A small image captioner, trained from scratch.
Model: 4.05M parameters, 32-pixel images, encoder arch swin, encoder norm layernorm, encoder activation swiglu, encoder patch size [2, 2], encoder depths [3, 6, 3], decoder width 128, decoder layers 6, decoder norm rmsnorm, decoder activation swiglu.
Training: 13500 steps, batches of 256.
Rows from block 9 of the image encoder of a small image captioner, named by matrix and row number. Rows with one number belong to one neuron. Each number is 128 + 32 x the weight over its row's rms, rounded and kept within 0 to 255. All counts start at 0. Numbers have three digits each. After the name is the row's rms in percent of the matrix's.
After each neuron's rows are labels from the 100 images, of 14848, where the neuron reaches its largest size: "top examples" is what is common among them. Only what is clearly more common there than usual is listed. The data: rendered made-up planets. In brackets: how many of the 100, against the usual share in percent.
# gate: MLP gate (encoder.blocks.9.mlp.gate.weight, 512x192), inputs 0-191
# fc1: MLP up (encoder.blocks.9.mlp.fc1.weight, 512x192), inputs 0-191
# fc2: MLP down (encoder.blocks.9.mlp.fc2.weight, 192x512, transposed), outputs 0-191

gate.19 127:166149162117133120143139110137077113150128140070131097118102136160148102166054095133172122141126121129117092183115117071123106190077125119144089168119134123199139136132130125082126212152117124122091075172118108086162119076138071132116151185123116135159205190103164175168119210135073128138065103073136105139155107162099154154129135117127168110160079123096149114164141139135192121161131150138129085156137155112172108133081126098097139137099135131087142111063099142113210128174115155179142062144176107171150124137125095092074080130122071111171112142130119154179194128144085116130
fc1.19 108:119097133132049071146200111128174138202143171179158163118158128124068165051156087134107116086126148155120151123113109158077128088135151134172100136148115122042131061118127159171118106050145115129161134133146132134166113101158149120108121118112138151091118099109183090167138143134065139138121143123102162140093128170141125093126079188127107080147177076120126102114126164170078149097085163114064163057117169146120139104183100144111149111189105165093163095141126098167113140112104173087122123156128107149193145121108075150058141147129184118099124164117121166160130164152121130070
fc2.19 115:192183068135181125187073132093111126111120121161090156142232089150113122128110162137134070082112154083143095086133128086117174138142134139130082115078129141073129153122132109142145077164117133115146089168073091148184071173130099154139136109124116145119108110118156174172121193118136102132190110142117123132118113048223166139152163125139114122172168119145090104145136158207148103157118106141141175130084152099073152141139115100125155018077153135114088103130161124149089119122132132144116140122123114116161145099143102097216173127106141121169088111141134115146178160153109142127
top examples: ocean world (100 vs 14.4)

gate.465 086:132124057149097079126179136106113083106084066167137113111163152099075123203140185117167158101179132199139118102132156134141114128106085170114160165082076127048173115072117106164115132132115105099181185102120129149122146139174132117107117121140165123120115119113114133117142139070171172081113147113163173179160127177088191105199116129025095176119089176109107118090090132108103080088146123109148172101090131144142164127096123151112098145141110163124168089127148132129137119113122040141149101134102129120121125155153149128160070126140117198084095115080136143171105115151155095089
fc1.465 093:099075152142065115093186106129123119154166144101174125144153149108107075110087081135095086135194129149144099100147124171160132146131150138150044064182067074124153067081060130134120133094102154100130203121118164160127107070107081079081167128133190127144137186138164144200127119128130182128129173117079131119119113180143144105201122110097113149111166122147119055139153151075115157095129153120077132095111165170141055139120115113152154130139144122088139142116135162157150095124153199130149097167156105104141130145149108128132182167132165102110122090116107177100176144146077133150
fc2.465 087:120173111170179144080166106089183114115096115081115155096075141123075108139070098165144095085087129153133095145102150091136109130144112135144177142095175165123144116152131133108100113109190163137099126120089100118134163175103106118172127135079142146171135062134105153098124123151101145108218140181119139158113115117139192150144076091102135165161128098156124173158145188207191079085065123117166152118148124122167164102112111099100159151178143122131079109102093084150122117139171086131176159111137074118111091068132121090222093058143138146112131109149114105154191087110128136092
top examples: full (70 vs 25.3); cloud-covered world (68 vs 14.5)

gate.91 091:125094128114129189125075172172104150087099150150127083144098130150165134148160125110162178114099083078104141170139162096106172114180089108141092131099151143148071126194125126099159164108084070188087079146115112105082084175109135137152100145163130158116137095118082103082146087123104084109122079167069101160078128136114116129083175126081159132174127150112105200167143109116098131158202106138125130147127162048085059165134143071157118160163186094144140131109129121138183124174119151127127201097150122163085111142128113116089171091166177138148139157167098098075164135139132109161
fc1.91 097:142160125115152114127101105160087094142099105138137096113083106121125168099121155146149194138092036120112135168132152114126179079136211069124116162157192179160072185143161119074119122094186111180088143133125073145152130172154101137129080136149117123133158091097089138075146137178137094133095095145157078163125074092108113117059134096097170099194095141108129152128075115129100158170176117142136148112175103065096141173158106133179087104103166077138071130132156106121199122110125101150087180152154157149147126157107098110108168087114096144163148108157115094129174090118160120094
fc2.91 087:168157080116109202080137130146110159128133094143111118160044137118117119139058143153174181122119116127109088172118141115206105138146105140135125175135135148237097140137175136088099158081202223124076105115157141117111144126075045130152132137082148131157128130109140150159126098126135137138130144114114137158101159124095149127153124146147134142123041102127133173130125112120153092073096153148141050119150094090183145134092149125095097078150100110119108144087080123158073127116130140117129150170092096147119128140107106098231083081158128133134168109138118090187167166114097145099
top examples: full (67 vs 25.3); banded gas giant (49 vs 14.4)

gate.167 110:120154159100186189069140073106163156098143077113076130108071048136145092190192154092147183141129133176114135207122165117108123175114140138093181114112183160196146183185141089121093134140107108123134105111137137088132168112093161171138111061151144120111141102160106137097101184098112072161119108131200142086100177101090070138109145161175116118083142180173129127143117120109108100146138080145169167138129107171156146117122100147126116139127136142138174138117131111118079113065088085150143155136146053104114121093128161141110062112151092102128093119126188103122120113086153093131
fc1.167 102:074121154128170074113167129117127128110131129115113094101150091134161157107123145108114185146128133117105099120172113168146124127124126111129141162097147165110107163255149093143117167102078144164149115108138126126134107080101143152143053072131121079162122055152129102117123182119137046150134071134158156081127119084134068123154182168182118085134144173147137141135131114178089134156125101116190091169101115171171161151116116138136087118151114131191100126150136132111177156066110087119068128178144064122115141149108113113170028130103108162164109134074135092119064121083106113149
fc2.167 115:125080161103106112085145164117113184108121169092113107161092176102137140131176090143113124160150097169132145159127122109165127156133142116100109117129165096255106133140132136107084125135096159147129101177148114151159150145137130123168134114132148082107079136151129118137131019111125149099088127156132131134112079143086109171092162154143131166092122119126103123079119080080046145076174119138146105181122088148075126149097157163156150183134156085141153169144123183098112131150153170131146128095101193131122099105121170119149029138104144127126100096103120112131053072094122063073
top examples: rings (61 vs 33.7)

gate.33 099:080118149091133111102110156132164136091100075154140097185050100112087134204186159131160096097120145088182088131105082109105091172118171132144136117122100107188160144082085127112186156117196160101097131156109122121137122142110092091149166127104181104100099174154149159184171126087131159149144167155135100176114124137116192120132118117071113159089108101097079123095093156100106077106156148128130155104230161145115132105161120118089206064157113125122141128138078137148112143122116154161166098138166145107124123093114138144114115154092168044098133083164087119146161093188168143132
fc1.33 103:162189114037212160117081175147111170150099119150089159133058096091158170175135163105130138123155176164141192134125112083155136131122188135148149143124174169171110150139111099105093085123126086150154101136135146131109121104130150153120156083151121142069130164171107122119100098071157174140059113126203101143093129093138083162070110099120127166127125191152086083100150109183080104135132098162106163151142131136115124152136086149129100062140145118168150100140109128096099127148116124175080164058137156134117156137126166114072136167169108121168141101138151116173103084072109189077
fc2.33 108:075128131124056058157112109124140128143112105147155087158222088141116127166182131140153026111120162093131086125104145113093076160108141121115074093100115145104114130148115125158091170105081137066111113098102141163098152058131126111112168158136117129105131122113220110111143089179143154176138149082127141188104133131151166060133152144101084068159119195119172091091118166071115138148148099168124133124089130145133131178105118152168109111167131146150156137141180099142060147107086140080133141119140134155134143142146127140027133167116120144158128159098123156095128085164097197147
top examples: full (57 vs 25.3); cloud-covered world (49 vs 14.5)

gate.217 099:082199137082152176133070118182112124106109063158143104124091105153128133120180131131147180116084046095109153139100168108111142072157118093151126162107156123092055112153151136121142156141135123170076097089133073112123148163129128144164109138161098154130148119108110112087132098168126057134143088183092085148092133110091117110110133068123163130160168130160122188134110126113081164160179129130164145134131117125081060139170129160166154132144141083163092129133140113115142071176141133126174220095186118162083104130152117115091223062134142119162125130173169116104186134097131125166
fc1.217 097:096165148050148173138080100181141122113093097142142124147083094109116183096124182140137143133045059111130115146121130141134150128155122094168151113102152133113069139154155137127154144131135110154095113108127134112132116177160093164181072097168168157151142147095089132097113114152061096156131040142142083183127129143090073098141101075074156119143124133129106167149124148146071158146186146123202118109140114083071135093128128125132117089133164064128095147125146123139226133177098097150142211133176130125107107155127122132063102058147137150127148159165135066114166123101145091096
fc2.217 094:134182075129144135082143165126118128156076083139116117135000145107111122137054109143153094169088126144119159189116138095178091102148154125110158172160146140219183162114115124101115108110148166117114157125136156077137165133093000131138144142103163130154103113125141160159116094111142138159159133150165098152100106149151134101131102172108151152160081120098124130128166097168138105119073134163160073136145100092133142169097083131111137151153144103123096171105056170091079114158150143140114084162083079175138137143134114134181094074112121117099133110149138071115161169123125181124
top examples: full (59 vs 25.3); banded gas giant (54 vs 14.4)

gate.66 089:183123155089148142097108124173089074123077111139114139170117111108136120102154096109167186125103105133101213150085137144117094117141147153154146146107133166063033149122174092161119134110141103173171095086128101123158166121106200184126120069142090143114104097142094147074149128167089094155098086158151069076091091120166151105073182184171130115092088120153126128135120122096081117178236127092135199135127106153095117150134107159129066114109124126138139147105128119105099108095088108119174148159174111155058083132101093144100150151128177136113105110124124097133139100132126120067
fc1.66 094:073106165131099098126206154162109178116135189167139148152155168095115097090107086092099086103161166167116119030134116120148081118082126139079145071108142126116121086106139150159101151127136162063108115159100112112102120117149174052130096112076156123157128071160112079166161159146119146109173139164104133119145126210102168164147087211130089092109146152162166110140109085147135169102098127118099085132157124167102109103143077150125117113200123198147150166209114162154082133147130151145157121143151116089059124111141139116144109139129171129102153101093140152109062131141127162173
fc2.66 105:144060178126151105104125119157127117131162127126125130146154121153127117103153113072098174145166089197109103109138152141096122127099104133119100112122148098106152113099101118145138154128076100186184116132168098123138101131183173114119170105175128123135119179130131120114115124098114162088065117094128186099167133132095098167150138158096130110099149118140158097135113054034023169136204092068101187138086174194124091145148146135120113164108131131145166105136142136097196156158097125127123087148101199092147116133151118156143074166099118183153123120121141154107047110147115028152
top examples: glowing rim (81 vs 40.1); moons: zero (63 vs 25.2); crescent (61 vs 24.5); cracked ice world (48 vs 14.1)

gate.60 081:137104084100163187076051129150142082121048174166122140156188223119115092140167147129175178150140121159120241113175122164166117155134142139126108156095117155153070134165113092107135124115136101125141125085125119113154171121143184177137129107196156142073090098184048146090132094111103088111086102135100124156118104131113076151098189100113082136178128173147115143102128132087093132184134129134125162110128102144097129113050114155135126061114147107092173141093121099110122085085142096117155142131155162134086108122132110107117167068148144156125157147119146098100110090165116147104
fc1.60 085:134080182143116124188162154132093190108171110132092097078132114109176090202151096115131049132161157141157108125130151137175075190085097161102155102186108077077151097179122171140137166126114110097135147168105093124095186136121112088086145100126086143117159174144102179149181116072148149077190204087153140113132174146133181174174111115124148142122183115172127085113120103091164115041101103131132134141118099135149122073152086143084133171121089144176130118174112112110146157138111152162157132137066127100109131121127129107132064164136098153133091135130140165141138172110115079165
fc2.60 092:087083163121159086181091112150148137226102146170185151119142093149138116106130149080092129183185132147107090121141161184149138168110127119118125113121129089162153075088098128171146137110112137171121126118085155136144081123147161114104159109162151138069155163115141057132167081136126115119060148085134148109121187148109101127137123196127142076149191171129096112096092112103123159153085073120096153160123150161131083133121123087147114162090108092132146120138188144105201151156093144149071126114173183154139157175068135132075060193077116120092115110169143146086127135158173078123
top examples: full (78 vs 25.3); cloud-covered world (63 vs 14.5)

gate.412 080:189107128101127093143107160167110082088120170123101131105165133171176127135106058182123121122094167139122116202140132069167109115173111078115105147126154142120194140092155117097100072140099106149102115131100154196150066142101142189104116137130116134110164107097219114176126124169115103153159093122157104176110153159175150095076122090064140110131160117130175156132129103125161136118147143087113114097069130118093094176145144131112053154153115181131097084116119092153125177116158207181146146156149118075120099170096138147148124113144166154133140177146097149196056178145091154112
fc1.412 088:161138129096172115057144108155109136120141137088110100133065146183168130146140084205072106106104072140081069206127131091133127075181153059120138104129171126154109166115161142043130112115177120156083142137121142158143098146105137165146140102154151135138118161086158105142127097177102108161150111098133087164114136138173154161098111066160143087116164121102146139138162055148171160099163131104167143091105083125145097165228132122129078156130102121081129124096105104096087149134141199117126176135168164114082103164096136127132213088145115141166088133169119152127123132075122158131
fc2.412 076:134087145190091130132186065143136097159196138152128130138073146159142123165143157119160142188166137128082161163121161160109132135123103104133168151095095137214072184121099077225079103192128122151117144137109125163148144164135116165125120123116095143133127082155110090096097031094172143074115114132187122099152108103189128151180143132162163109065084104095124091159131106077153093058124128155130178115119098118131113160135152160088146146107087130178147127142130144167087106148122132084112127142142115101149148140175122163153115095183092170124172136136092123079092097124104195152
top examples: crescent (95 vs 24.5); glowing rim (71 vs 40.1)

gate.351 102:116142145107165160109067100151127134078069096126138138167108117144137138158181163116129189160133081188081104155116155107144113092142175110126150121071184122134050158180136123097116184096170165148174102148123082092153160147131115126141106149166115117108125136182130147050111193117040096137136106138163087087126157108000083157132109160176113108146123144147124151148094074097108131180152103117131131127151107129073102153114064176155099099109162084153141167108145134141187116137114097128101174145179113144109118096153175119155097096158167122110139080104115093107126104144099096137
fc1.351 096:098184177117140161123115071150110148129111101127139084157097084132135155120145128176168229116112078149121106170122122104142126060149169087101117141094181140143121179157137146091117177078184184163122154118156107140134158099120110120110072092136137131186164128120115132098112200150101067160186091114163094087135105111073134097112149151148109073168120143118098131153113102120080182166137141111134133129108114136118152171098114164178039135097172083103084162146147136133191098147103104100074113139193138188129146104152110099158128095165130143180153128126126079076177072114104131082
fc2.351 084:171098167135084111092152126118133182097130138107098109088095100089106127154140101202135180142145090129081184198093134118192089138119100126144151101125134110165104129169076149135093108139164176114143113093157114132130179150095109228114100134097141088126124115185111165099127123121090119114170150196093122108103046125108089104155159091131115158089115124139132111162135157164128126078190115161114119083112098120172152095097124186106114168178096145117129199088101107090104088119153105117130142088113062139056125111081157101054085107153129129073114087150155133130145182075122133090
top examples: ocean world (100 vs 14.4)

gate.45 087:078138137098199101132142150066148151109168153135122103156075127101075151141137161105101091094153153115168083098158133101129125134112127112129158136119153141148173099213123131129124084140096158098149122152079133156040111216147107108133132114091100157110148139121062116132173084073195166097149120175143110159112133095086089113145101131141152133105087150124123145118163105153160084098056138124115069122129181048125122133072151172113181161170166102150086131166089111116083127143148133121128133140098110084145140123080187118102234140143147158180146092178170147121139166099117124162
fc1.45 085:115068114139137060146181173122124157204146161087152117144174120152135124098168112121067105120139145143149091056142138167136152104073140178110088096189110127153146097162121136167100167147138190121129134119148125151096138143090104189133128095112155139146120039164132071120123132115133094080170206138136194111115136138091129077132077202123117135020151132170114157127101086101129159100116096126111110147113117145134099063104135146135153097177130197195174176143111103148100182141172111094110116098109134121127155112081180124144126110127148105111089106156162138121085111109153133181
fc2.45 079:159167135162093120123115129116117195170117184090156113083106144158131157139070111136132191068115103087150137182142101137129159125169148141124179180097129166104126106090159154163155084170126155148110123062097109091085127073134127102124125150102109103150135086090121103173117143132145099116134095094161141137100112171194178125090098122138187136121122100143091157077118094120174106179056129157138017165196090112140156151154131085157100059128112098058070133124120172138119127104137105129087136128119096123165152092097090142138187122138158075145218141088116106148114117097145128090
top examples: glowing rim (88 vs 40.1); ocean world (70 vs 14.4); moons: zero (53 vs 25.2)

gate.221 122:075126155093186179148050130147101153047064099133111100137111116158154106171137145109149210165112086146094127140148127147173161087102136127105145155086142151160038142209151130119166209115095132157112074127091113106143142156107187140146095149144140142163159115144109126096115136110079083100120083144166107136076191118047090126083125120118122113129090175145129195143105089121106141131189094127170174141108135103092097139091120164121114147150150119169115171110134131129147117135119115134106188118128118142104118118130145122217090062157153159136095071139159074105116119138097089116
fc1.221 114:127103083170095091103207159110149117161154124156143164111222216104096099133136125140122054108148163108138159098126141161072112120161084121117108139128082145128131062086136125144168090096109097103174123153080162153098112121119182119173164084123174121094096105156127106161152080082157150153095171139063119150122142204184151068185098133141124150081106156108194101142152161124167089091098160137124098102140139147145128074123140151104159151173116201119128123163108094143022125093177153126123138149111129112155141171169137143119154144126155133121124163146088173111112144164150121100
fc2.221 100:075161154092193118157138124097170118151090110112141121105157105150178150117164138147129103107127158100150079072093106129079180124124199155118129148056107113036114118145198171180154127126120076099108138126112122136086069113143166108063170168148158133158132148075137148099160063196123112178118113138115150108138175148182191126112129128142124128159143134154132108121133154097117113218141155126110158123111150129113170178181086100124151155106120095109099144169161128136176126122101162111089079076186152177225196108152121141132171151112145103142114138131136129097090126153172125094
top examples: ocean world (100 vs 14.4)

gate.53 088:187114072148134130124171118117190094129073152163108148130197178116112122118045132121109135146144170160098068117148118103084112155120088140148113162128119216129172120099143073122107143076084102113156161096159173170137061121159120162129119173095118140148124112118156098193119130136089142109119130105164188118162107223168137116100144112112124109156104109135151126123107173133128095142102121111088173116118143164138138095120143141103090129135123179118135093135111144154142162130126109136110050175154143118110066165149088170240066135084123184105084138094083141187094124139093079094
fc1.53 087:156171152088218134149076138169129148103103150087099139105051077107171151126070138128102139141083139122113087191131140104083106135121113093164149111088177163164087189147145094090121112112155102185149084135099142144157144119137093211117108183103141107128122140144140191128148094168127125151089121112134156138123111096058080152149150061147132124112112108155088155150125076076126130148165070128161149156148065134086148151188160135103088083091142116118095126118150138144154130136126126124128149144180172127039111145097165180090050086151078142129114132119150092159114104064154135114
fc2.53 101:140161151104106071154070104118101135130126162162160093138103130175145118099155137086102153134155146156115186091192148141104147136065152128166076086131095077147108149086082181113126078130057064127152120162126141152135095072182157144127120099176110155111112140107153094146097153091154129106117091104115133137134115155188024134107162137147165122106175143088144081083153080085100161161125111125128119157080177159107098128167140180151124175080158156162186120159136122089152159132090150131113122166092161095168145156119154141056119157112095103169082140138128147077053157113061137152
top examples: crescent (100 vs 24.5); cloud-covered world (62 vs 14.5)

gate.348 088:100087184105084094102123131117138107202149094104128138140090062069106084147120122150121061111109146083154173045115121150159090176122141147126112092191109140175143108151186129093111135089132067110112136156140108147094147123083155078153138092114116084147152180150091126138170182121039117162134205158151129078126134182131170151204184169132132132128123100120143082142089181091107109213171085127160110175147095125154135129082150135129155093097117119089113152161099137098128118090069133141139120186155125109084131098141138141159141139097079085128122132104098146157130108130175086124
fc1.348 079:053071168184118070099126153113118154058134132153149134111202168104121070176094163131108163094169168187134140159113120125096128140132121113102143059122108127129097169129140088142182130149119126102147113164100093175092183102143177047134092170146096176106114102145136125155198135151134184095113131082135152159144152106111115085155158117116126135082175159093120163101085133091095082095089099143126038111120101159161149138137141145062120143146192096210131133123189107146140111082118057134145164113116121144138162128098101143151078122105129136125119153139130125106075110100123096187
fc2.348 098:178108074162122155097190173136137121055153123108123170096060157164102090124118136109140189120103142136142095182115122157118122142136109139126209162069158140152109124143118122105149123125175107130168147155137099117055167121111141084131138162130186127111105086085103144149121114095103140065168133141106134101153116125098174141147094106119110179120116131115127118160137165123113085079167139156152070104108135137146163155072105140088050198114153063140095159109070141133129070155137089110126140144077136148168101106083090118251078161153145100087173088106116113160191143142143110098
top examples: rings (71 vs 33.7); cloud-covered world (48 vs 14.5)

gate.282 112:194077061155145082112141176085125119106114163146131149135181160123111118148117168133142093172163174126158135124129131157100111125143049146085128119090122152113125154102129161168096081119057086146155155106132116147114108176152158170134157112144163137085052072115081104136113064116161169074120090167095143173131103120207091060077118081123130153131149114109120060071132149117132102069159154109143119122111167115116142110081131172121143149136113108151175129125168140124161143147143081137170111112084155106155134153081102170202061176124163179129132156113166145108069095178096120165
fc1.282 095:093072155102034115153168155139113137118152158158171166158117149098140093095129081135152095140128140092125198122149137133155135124143136160127105110209060110125133111098147151136123135074070130108110138181134148140156125140113140159064158130112142138121116152170112097166141136077114167132108162127067127103088159157143156084134114111088096113120150079120131126152162156145145154113121179092032131079103173133119100136150132085102179106163090170109144121142123146153143149108122244156114077174126128139160110119153077099046175127074180081122157105131087202139178158169117092132
fc2.282 093:090145122131148136055151149049154206082109183117103116173099130121082131180136113148128144116096100161125114188121106103100100144193091152112141139125202165204117094140139154049163133131154161140147142133184128093141154128123103133204081145100158147122109094129143170112091123123129117176170119150201095100116127120010120108119083104137170138111048107118147182145118168116100124090145131147160109114116095128172140113062127111080094097141136110102088156150051087117130114120157103133120128133162148154138124126115119075132089087142152103117143099138147095178181126079119087111
top examples: glowing rim (65 vs 40.1); desert world (47 vs 13.8); lava world (38 vs 14.7)

gate.25 103:167147153134175099137173143097106096126177157180121172158155137143097131055122127173184092148087121131130054140112141086131146144157160119162138136219093048135205112128089153139115073114123140084120145124154123136184069177126101176085131115105141104138153086089116125135111075117206136084178122137097109142115074118175129137155127165150121091140168066133152156117128160172150153104138169128088157072128178141148118131167106083157149078066099158076104140072123147165159142146131152090087106109089158091117183163112081105114130120083114133104096141151146142099097179106129173155
fc1.25 096:211105095130195081151163087138104131205113082129136179098113101101154180104138069112116183139127119175116142119145133078129142114114175110144123155148165122084154126171150169125141131131168190155152172141125077130194144105137167167099048079114118145133152089106088106098114177142136066144133149161155132064120123102065130120139100177161131108153174113145114117165128078198121180143087121090148173154071136135115147145111112113156094115076110164129113187128132106081163114113093056071054123145117058095086154111125156081176123128147127091121116120118139118119133119125098155161
fc2.25 100:123114162142052123133185119181132129136118138138155144137116086127119101112108117131113085100144186093167115179169083149171094100169140164109171102090116148093088088102179095106131131078126136161147117085138175110110112051138108035120109160121118098155165119139117078153106081102118147129234124136056121162117128187147111093131141151056115129118097135153128151110122193110178102137097152178161011105168124117162129078128131135173061154166116156129138114126115157122121113116112078163170152124163145141149095128142112129106211099161150149102122094121089109175153163113128142154
top examples: rings (72 vs 33.7); banded gas giant (49 vs 14.4); cloud-covered world (39 vs 14.5)

gate.120 094:121075165137168182151185135150100178179105156082128130145080156139144153138137108152131161103083159128092130160089121034109133121123128108157096170108178146183119136167136129119102152136133088103100103171119093106125100141140158129161106141128131142116153046136170157171144100171107104160047093128132085161138136165145108160092121122209134078129098089148151193117108073133169108199188115056102082112186136129157141152095194137120117108144141137146077142131149133089157077150141150186121148121125166153133088128086137125153110078114102108142092156177079152159056093078118118084
fc1.120 082:120088168203126158105126120134138157147144169087153168107158126094138135099160120150085149085101161169114136158120152074118126102140103135111160105129133121159129131133164151166112148183131150040114130141103115147132145176079116176130124107087121120198126058144149188106190200136072103116174155148156168132173142108064087161172161153129108139089165095130111167146094040132138140196109091116137099134168138101159124111127092162096150032120125150175103128109137081143141097130108139124126168191146094165113117074053180095133107091142121107120099132100120120189098180144120136182
fc2.120 088:148114157137147113080102138151144097103114116141114138139058112145108105129115098063144154179150101175167051167107125117141130128087083121159136122144178120239103095092084133145156130068077150193129062137176114117156147185106125133178161117119133091126140142130138093087120169098069213113108173117121153137147131163067090187147143104153152152113102149152148150139148093117071140088158129180121171136108098154156101092154067132149154161161167137138148110112093097096148119172158131073111103087134170131101129128135155176192071168116069162108143099151128141177104061109116107119
top examples: rings (76 vs 33.7); cratered rock (33 vs 14.1); banded gas giant (32 vs 14.4)

gate.264 111:088108192111146085100153135135121141036175078112105086153082070101106114194163166160106164138105109164124044157144128156142099181145168122137144143126157096124108140151187113104146170070138152129178126109094126168076108182110088154087163117121161088127127132139130092122160110113098147138137140152188070136078155159078149108151110148121140145065095142082135156154106125092092113117188119135115087122123171122169122099134125156105061140115184104131156178095157127136099137155106119081130146171146144110099114144152075130251110133131134125099142073148111096104105158111081063159
fc1.264 101:106149135184104138078157115123099114060137074122117094146086118114121095143059149089148158133154150145174052159086128131101092072153099128119142126135106147125153117119141125124119177171146154163168156110110147123145093121136122162126203164132120060137133179117160100110136098096098160153148132128156206129099124138084144158185140114102119216152082189114114116126110126087127151117135117159164123122060151168121149172096142112124060163107146096141142103144171120148159123121165096088082124161162143089053123146139087149255061176176127153125113088138128124130128114090083097136
fc2.264 105:145140173085096137115102106095121126134112123119100074118143123090083141125125100154089067160186105123108135141102153146140111098152111074113128135169122111111150132149175141127107104145183149100045148098142145137129153103124095190175115143094092116165139131096142208137140138108139124177127147114142115164114111137178078112112160109163101098101109125113144149160103125179186171166109126085159168137123071087148116128120110134144168020180110114092124140111115079135050142084123090101169196154130104125068123144156136111000175086162140146137104171152155118119132140131136158136
top examples: ocean world (100 vs 14.4)

gate.20 087:166131072138078128122181143122092118146132104142145166135230119104097107078082143133115046105151165102139128056118131134153145119118143154108078092189073087031135093128092108188093110137111112019119184140135146170138124075133121104098147115132130140145136072123137130165111153115181161103121145088111146046124119130203179113148141146115085135134159080131157086131194163153111153158092121122059184123178124144152185131122138113142117119062108133124118125150122145133140123097083087128108127134091134136194129162130112136135161147099114095081134107103126154128100180167113125159
fc1.20 086:094160101133129158080162101147122120049134130160142104142169109123112157096158156124123244107192129132159076139105133114152178084118184139084094145123120080114139121113060112129146155136195175134113145063123124144117136127102125144166096126163122097109157126113127096067130145086148132121194140127125142140115107112070114073156135148071100136141104146081126152166113127112139161180130107103113130112143126176153140125159118108157101132194152158076130121144150137157114112093144086063044218146129093098130179127114136165241072097110166141136131113110147120059159095133081141104
fc2.20 092:120164146152136154102134153121094132127136126176171152100061144151122147121134126058144150107096157113139139167172148099080108098129118123123151111102108098148099141088121106127105128066102112124135136161134175105122108119132115023053126125131134130150114150091132086130128162187100116124113104082116154117162115158176181134091128127125153112099097151143180147092165043037117105194081106114097043091113158128086104180163127095101107169109206166122113079165079136104111103177121131118092124124103081162183152123097143162199131127126106166129189098147110117181122105148075151196
top examples: crescent (99 vs 24.5); cloud-covered world (49 vs 14.5)

gate.482 087:123134090135061154169052111113144113031072069136116131170149153124158161159134184119145235133162130160113088147115124097106140148128143128110171154065155114047147162127124120191151123144158088116188147128099132133123130097186092085118117116155082199092132141167094119123127134104149128151162143088137104205104101174110200118129141113066141181127159121127128144094126148059140093132077148130125127113112151135103101131105094133150088173121140087167141090101114138128160123194140081131145124044126121113162115117141133110191060141152144100123102139104114110134132128123058148100
fc1.482 089:111110173077141156152074147165149150145159155083163122152072175142074118147127119090140080163061142123165179119148152157117161158147125129129147052096132114228122135166076107060150108100093091088103116126137125129126112114173158137174125136170128085126127184117105187157130072133092134115130106135126134095120137123121174177121148108121117162186095186106108147116121125100125060161115130135130102170216148129101122113116146080115180067119136107089132149107141115132085133148117167114181181149160100155191108139137132139061163066150147118137151136118128087093066065152166100060
fc2.482 099:120107142089183076197103178174122085128125123152153136168145113173129133092169140118133165125098128100157096181153149099133226161115098135186135089133112112169088075111054112161172114084052083146157132157130131139121150094072169076110143116165111160138149106127118088143099135134042131123131127126128106106166096102149140148113139118113122136149172133161076106143150126117148130181154103145132205131129169101106127161145135142127072146101172129130123095207159157088128101181099156170146107159092108156163155148090149106163032139045133068157113093167151126121100110165132112146
top examples: full (54 vs 25.3); cloud-covered world (38 vs 14.5); banded gas giant (33 vs 14.4)

gate.253 092:157150128119122213128084150181092111156054133148159117109160146119165131151113133142155134167160092121123170117164103172160134087157104104129143130145139133153053134151168088106151143106137104175107097144082147112131101161097160160140121145201154145142117107100106151119120100151074086130120091124063074132088166170157048118061136110103141130167108174108086157151100079131082087187203126177127088140101075112071128093106146175115149114136148073168124155138140113148186134139100102144166180157159184132087083143146135081104177101134181120113138125146110076048135094161113103126
fc1.253 106:130235135123105135134113136127083105132091111179146102109102080113111168111119128130167135121106086116137097132143137081129149102132187146119113120077203138067060178125142145163105094167157147132136157075136085124218143144145090145167106158154076159123100112072116149079111135169068084175112085132154089117106133093126069154111131098135132116223089165079132165114097165162130148158103150147141134120120134060116125161112123175175084102108120058108106132141151152125227084157104117137126147127136136136117154131148113146052160081117158124126138157150176086164138110095145174099
fc2.253 092:157175136149126156097110138091079145161159150112116118082076171105099146122108118174192148124133158086131198134111147072105096138149172142125107149165184111150129165133174108084146081149081165147103095139132124092118184142107084137173110150095125131137087125131110179122128176129071117112102108167122050123123070149147110093146103113125132119127088078089160171168119136201184112077083154128114030128144080067154159095129122140141126131159100109142140138061124097105104125131160113108136156143103070151077103133130178075138164071146140107078171127122113081210166117097138184160
top examples: full (65 vs 25.3); cratered rock (53 vs 14.1)

gate.390 103:064103126135066048151143151160183147153171073136082135143097097119077122139177113181123078109095200128165111103156141149139106164109180143140145102177143083201126093097124173122140102139161108079138154152175157170134120145105097131103139138087206055133094145107132172196149076129127152123122193098102142160123133202188156128126170146110137089129125069062136114106129154051136083103098137155113064129157108168127128127159134128101136097117134159087073140159131129187079131156102152144132088155111142126156127127099127105140171152097153120048131126134095141154111146159145134118
fc1.390 107:114086146149025098116155157152145116142196160147116158166138181130106103117144139140114094087126111097142104125116088134103117134110170161119101091201110078178121082061146156125140106087078131127127129133149142161128104148137110100109147125117197140091097121118141160177131076153098182123104163114075123140127138174135170097128081119089156096052185082126146108128094124086119083107116152160069093126131161150123109106179105112104144153190100145064175115141097120162055137168135205124170084179128169133157123104143046109098161135100178087082121108143092165141139166164133101111
fc2.390 089:157135108154096186101090158099091162057146121118150113171103171113112108171148119133139196109080114119142162139107157134134134104120172096165113108122142109213140130186091100113153099178120147147115137145142124150115199151034128101123138154148157117122117118146130117156076119115084121086131124171163148167117116170140127153129150096137132190133117102121162180108149145168171092123141117066104127146148120125114137168142111181085162190103165085118085170092072160131134123170171128145109081058097079149114139126101138087184000142152115101141165075118123136168167096068126171131
top examples: crescent (78 vs 24.5); cloud-covered world (45 vs 14.5); banded gas giant (39 vs 14.4)